Weights of a small sound classifier: 78125 training examples.
Rows from block 3 of a small sound classifier, named by matrix and row number. Rows with one number belong to one channel. Each number is 500 + 40 x the weight over its row's rms, rounded and kept within 0 to 999. All counts start at 0. Numbers have three digits each. After the name is the row's rms in percent of the matrix's.
After each channel's rows are labels from the 100 clips, of 14976, where the channel reaches its highest value: "strongest on" is what is common among them; "loudest" is the band of the loudest frequency at the time of the peak. Only what is clearly more common there than usual is listed. The data: notes from a synthesiser with random patches.
# convs0: first width-7 conv (model.blocks.3.convs.0.weight, 288x288x7, standardized in use, each kernel summed), inputs 0-143
# convs1: second width-7 conv (model.blocks.3.convs.1.weight, 288x288x7, standardized in use, transposed, each kernel summed), outputs 0-143

convs0.258 099:457533462472583512510493517560490534532539499567543500476477505502502533450474437474421516513487517544428581538535504529482485527489470500521415528464540480478494467522484473598485468441506441509483510394478465449493468470537532552438474521521502417511492455470449516450496512533564515478541534452472425534518509486514551518477422545546504488467473517422489515484474509510440467522474550502553540562528532540455529440542493483519519
convs1.258 105:492541534517500516492431481484497494526527494471513491512478467514434476606514514539491483474511531420558471537540489373508503499567540460559510480475469534551446500554530492509492511506493490499530501491522448511469481542521478557540551506518524483411538480476463516472477431483473522438566487475525496542515525516486535545481503442447521508551529475550457498578533488623518453474499509520466499556511497476490486508472544414498507
strongest on: bass register; pitch class: F; pitch class: F#
loudest: 250 to 500 Hz

convs0.158 104:567472498508488410516517536488601456471480508477474533462518566516527525527514492495432430489477529459584442575541499470435461464533471599514517454497500514524442479496459539511589502434424515383499547431513462495457462484470502568448482500506460446491468527494497441527499467488503491519430548522522549510530434485534566504531480551475575500532493469549496494460557528521504466513535514499476529491448557507445485512490495537583467
convs1.158 082:550466493476492409468535606484508470487457509482440452512487515506466521534414498425503507499460420479514486512566563577515502533560549523518418507435436434473462439532500558458368470440483526491510426527550451537492551459534491490498488499523519539566486563496524466551481492539416534487482532437501501401494536486559456494588533502606540571543481546532546527481545505591451518538473481483602509543542529528551495489481501516524535
strongest on: drive; pluck
loudest: 500 to 1000 Hz

convs0.109 104:516466466466505546553601531490457508509519532518490513508525532504479492494526499548374449519474486492493495531486476523499495485474528473470480385371560502507436525484436505588476500494443498485552531501492433541546488535558483544493532510552457457469594497475512446514434494452497542508470527395504493522476552449464518507508491535446415524543548494459482504539486457564503495536431506514534530444546519548500438467513450427486470
convs1.109 102:469485475536543466449494522481409571530489470537490521507491464499521491544567497435505519488526483514508513528494532502490475500562510430532449503486500436492461437522483484431512535484440509528526449466518483491577528470510505513530501541390424503492521438496599491452511514506369476473523447424510479465471543504580513475504501572387522590515482524458564429539491505522476473514500455530514442445474471433447490525487507529519567
strongest on: pluck; narrow pulse
loudest: 250 to 500 Hz

convs0.92 092:432440484500464501509459458484452542515480472472527517459537536511418509439507521490521497465498530483619557398503523461551489564535540515450514506562530419507476435525501537522478519451421506465505514500438504488464443498450502558509540516515399474493556523530508602482509556473513482416509484491488500535481440513503498481524569469471519542539506616497545520512531523484489496467484456530561479523498474490434468508540527494538493
convs1.92 094:583556501471591493490489475528474489472494525533471388537473494457426460519516475486527475495503413497474509536460435501564505470439470514467524493511506573533528454502481474474538550630521553558440536519469531497497493543504491489464539482571502483504490492494455466519559451507515515553420548576497529536551542457548479463492433494543467410461525517500437444462491460429491557523507526485463532491493520486540490453508485488514465
strongest on: pluck; harmonic FM
loudest: 4000 to 8000 Hz; 2000 to 4000 Hz

convs0.45 085:520541433429467550433579430530505469512523522485435534529527475478468514459494437548515542456526489550526491578487555539447496512495507484466401439434513503502486506519438446458531515578425518539522510513421488533507520450529544448480550580477421563492509491471512506529485581542527507455470461542526446500492470419468512527498544423539489429531507477549445465532481453491529520465474507496530449482535491447465574486439505441528559
convs1.45 089:477461543497432514507506441444503560488513507504504532477449524424571468490522512432502585490502525518529486495555484491550505441523569498500540508499499518546486497522501524537545422514504553492495545591476509524516450467511541450606599492452533499480569480506542492467446439464395443499501466479503501504489488470454486560474500589454539524540487484429564447579555491493488459452473477504506443526478544526494484496483477543502482
strongest on: triangle; pitch class: E
loudest: 250 to 500 Hz

convs0.48 110:499449561531460499503423505512522457452518522543612482552501551400456507499565463402533515550511526496492552471517528568533460448540490529586429504528509405509539496518491503533508494540480545508502458480413489458480491484574517454495533439488531471444469569542536519441533345483509514541510492514477444547473476501508481471512413563450526461390542559493520552501515481549490555564544433511499544556448512470448511480535498514554467
convs1.48 115:495489479522427535544429476364490603512424596465549464397468458521453563571504517365471457507490493497470489564492454488455509406517523531524497487516517486503529476500542528487537510531504488496488525500508507486447465458519541487487517510530598485498487557457426502487479459483552545457473545468465480496505513515566509470454530457493515506502493572426545537461434485482495598441465521501451491488461497507471457485485394565458448
strongest on: pluck; bass register
loudest: 250 to 500 Hz

convs0.272 081:563523445550589475511505461476517432543434517535535495450508481462491521485485486515448491489564501525535516449485510577420546521498476498499475476491504432458484569463475524458492504468532533522421520515432509451539532524459451466488491454450466527495519513527472511459538504475508509470544446562485516450498538450465522562575580478487481505508520504522494536415563556440598526565551499508507482587489471446539571475513502462499480
convs1.272 088:524494555502490551515538520533517486486480464493544466450508478541505543455518532541511514513385465503491558499581536551513478434523466559439551572466535524491505451524526468507545497537522561481510526508464482534509435434587447471517503523535523466491504429512517541550452539508504499544491495523486455502537472504435489541514453464533538470521468504505482420578479508584487521493461422481567466518491508561450510542492496496579513
strongest on: triangle; square
loudest: 500 to 1000 Hz

convs0.265 085:523529548592472531492459446543473526524485493472501532543526467529502513517397497518423443510503532513463511526464471538472450524488481530509509489514448520499530472440442518545542467480509519568458471509529549505494538531484459485517456535446563511538481494437456458533540513476503505543520331531478498425529423569544495544522488461534481496503532559510488496497446412538527478562568536586488486512500527544476464483466452486410510
convs1.265 082:552536463515556397558497525455506511464549548487499512494554531449484518523495520506483421463530505502539462442526499503481461505444469528471465551522555542516517427511573471526586526503527513507436540525509473519478479433494494482474451504506499491494512460499462484472491539486503499480455510507490483430458525455440490439506462538497481452419481482473552481517515537507497475513470488447462481446529532451539498478474566516503495
strongest on: pluck; triangle
loudest: 250 to 500 Hz

convs0.269 099:470553450518478471507429509520526477472494497496451484449518556449623582495432447490430435494480489473493533487507565489529517419508548526485543541446497536567481501545505503488490497381581529481429538389472504446469524537521486547441542496478486560526490478508491503474422532536525519469458532543523501478507442458478475515494515542529567501474471451526501498480525484464533436572539485502536472500444484572550543492437454501584446
convs1.269 088:538499490419514554500543530472451452434514480500565479476472442472476447472545492515546520413489496572562530489497502551569501588576456481519554488484452484493558479492502465506458514521463564524523472546461490494475487511463514554535486526518559462563503589474505518531510489511553490473476493550466469500479464445515482551537519510543498466473476491550516502560585489490493518492564481481557503556597447555595533481373592566533504
strongest on: triangle
loudest: 250 to 500 Hz

convs0.87 108:461490505486517469543452497471450463429484570567541481541541528511424596485515446446493504498473447452456460547515533483553539463448513550523502572519495510529524453522509503539484490498496508515496524520513545489432482484542568485492478499498522413493505537451479470485529472526456531478534426450470571504507558546530495490482434518537500515494547552458528497408511478453478465608485504487495507536384453482472486492603494512529505
convs1.87 104:538506462490556516401457436556505432527518502495498462479563479469526424544578501578490548493500533439497519554569502509427516462460551535447512488530490492462440511490466463492440463469484481496537478516476470511407463492497509504524530490547551542432481531485539487500459531483541504498476502494473478507508505474486554457416476448446480541522505500484428515536621513531450478498515581517508409512539468517533479556467478517468522
strongest on: bass register; inharmonic FM
loudest: 250 to 500 Hz

convs0.47 087:482458437459522481515562497530485573502514471460470539538567543475498516503537499524569463477510525509557544473514525489448565562520517538525546533530427418492515482537517518467406492510531555498506532521508555497462536468551483453492528542494507545571526516583516533534459554533521478495411451463483505458476527465419518537533455511536548598520517512481493485464485516445507508454540541500457496522473527408569553546508440541494517
convs1.47 088:531565468509475506532483536475482498525561528511534532438566498449506488468488517558526614457463480546523526472513538525458513505513409525531541496530542609496576554471490481499561519542569522540460515514501509550414467478456499523440424521509546491457485550448540505482483551520551504486500516520503469453504451443537521490513497481487509567453522516473493476494535556549442442454545471495543473487515538479536515531565506472479559
strongest on: pluck; notch; triangle
loudest: 250 to 500 Hz

convs0.188 105:553542442543505455462521476583523477530519499508506500436525512530501545515536503514482505451467512416482482524454564513512517568560449469496477539537516484524517488525512529501554553514500571540511549450509476505477530550511555487509483515478508557376491503523469464478445486489469471529545537472515516517462433542460518510511561480534506508491529497447529569503503512445514509475458419426535500524492510530439553513523497439541440
convs1.188 104:496524489559488516483528510535582517499522512455490521494488519514493543490490439481481511506470545583501478537524439493495553577539538499531535428595467491520525509517437516579431538496487560554522495424474518435391531551509559449457526555506566471515500476477492523455494445553512512451544445542474490469514482514580535552495505541508450488464469591517500532521482533507501522513594571472535488540500478518487422519553507524540434
strongest on: bass register; ring modulation
loudest: 250 to 500 Hz

convs0.267 110:522542435574518486500456471445493513536501458479450579446494554499458497551532483531415475500502529481476402560483469507500495474537501524422591533435501496510448480506488447552451544501497512500541485470528461450450556473457528524455487490474475453535502536514458488522448543451527504505552553456503503576514569483568476444505494458570574499498467415467475500464524554437513389485481498570475525551475541495499538486526404494535514
convs1.267 109:500550429543576480516473547558553519482523505517494504607533486468566513472496529425578466529500423467524601424501472493448519490572553516535472445500483500513503528551530518511497553551503536472465494425467497519426482572502487521511481491471512505451399520518518563500484459501458537553485532529477501510512530520429473539470418525497479500507495535488443535549486479439496453513476518505487539525535478477487477424526514482532548
strongest on: square; triangle
loudest: 500 to 1000 Hz

convs0.25 096:499501538592483485482553465555526528537489500504432524514443488497521485515499519528452511495462553504521482482458479438449459451521480531583485498488455412503502525510499550496478451589481530503470462463523487431460485520548523551532473535494502426478475558524429521493506526545500421499589494522465426493531534376537487423513540498498557503502528516486537480531531483470479473563540491534472461536480499457574475556567448507522493
convs1.25 099:444554466549528523526503477499493519489577559521510515510509578509481561511453438534529520461473503431534499490430519423383485511492512509480414488534452466532472442485520483524465419385480467470458456427444523526491460498529532510461458524516507526456511543480505549447468482438514513465481508512457501510467478516496582546457523515447515504471517462408426520537491500530470447553526406507438415514479546511515531495543500445460490
strongest on: square; pitch class: C#
loudest: 250 to 500 Hz

convs0.101 112:487511515476467488491531482485500484478459513513549522395499503475411553544487494496537423507478536479523573474485514423488477435531485496503565468447475457464493479503521514531455539497489478552474500464523525438445530486388543515499462525485446511542441559461528532518479520548457514497480557458522515543507467477589526480500521472525460437503315481551537510504591478512439461414499496555574509504541514469463443512530545426503511
convs1.101 107:478565543447526520512515526534466475500555520536485457688476505472533451338457494418584516522492458497484519459458454496487471498475531511490436520468537516491494532515471448498503494539479517480484515541491495525438514533532446514467501415532487500471545498516517482549541452477523526552496529515498553484507502520521495503493381485458506503525520512490481467514494478485471478503483503482501504492494537496446486524502522421530464
strongest on: square
loudest: 250 to 500 Hz

convs0.185 085:480460546508513524522494505540476533551520510488480523479484441478448467429439563484498519503478500545478501525448527490536475485577448490513458562431485529488484516478498584434489470366442536501456487518467622443504484462572468591470477524507499493494532514499525499538526480579536469553438495489482438475596447469504532518513486470494562471431477463491564406498493528552539471500529534493500405559485532528541482494561558461519527
convs1.185 086:477556443486449560510505487514479543526601546537542489554541576514577545577470436479534547511505488488581463498512545476460583488547510493464467487479536441557521480572436520535510411476540514522465480485465516466482462528523510556456434481523529517435489537465505472464409468477468478448425480540513452519452491522522560464537457498504505530445493475517470436523499515563443556562546414448453470508552526483510533485482484488499504
strongest on: pluck; detuned saws; pitch class: C#
loudest: 500 to 1000 Hz

convs0.270 100:554477527504499499522523524481551556451508485561550478511556517499497494493489532467523464490511546498498456545532538397455435521486448556513501490484509495492466496545497563489526559488436535554516491375480441468449463497522521428481451546483520484494426523542521471423443401507502506566513543548493507497543460525503515518523430454497548557410432430528417524500516501488530504521530495432545572483472521472513528534566481551498497
convs1.270 092:471509487504513470480539528492508522386492532506544483433516562412452524489484571500450447536502466503466550551493474507463505505514517478461589454495411484528442548466524499562424455607588498482489526547410512483376504473547488573479482510541530533458468503469464485487487453485555615465459479450515477535527547492532549504558493548544524553519508527573524498487496504447546583539438466549539507520535498534539562488512460470559464
strongest on: bass register; filter opening; resonance
loudest: 250 to 500 Hz

convs0.246 112:573550449488432520545551527576505447543566502530563499402513522500520569470555515516496475512469550520485538518501513495514571556532520494523460495505493516467464486502515471536493520530498488580571525405440471507507500529519521508456525485480490580453499459523442480438406413509500491474536486490475499513520398483516490533506530520506518538475540545486518522500475501519471507394497441432616546491480552535544484483511506503518473
convs1.246 114:497508462505516505473490419516533563580468485437474526511478460561489527476484512501501449505534534620451483579502500501527518536494491494513565444508487563495484519493527495430517514539551580460576548437491489507348475504506472464474520572478514515461462469454504482485549513498520510466502444495493577484522422492532503467563529486499498485522507523564480547497491508469409520486529507490474550515513529492507516460493516458475532
strongest on: bass register; pitch class: G
loudest: 250 to 500 Hz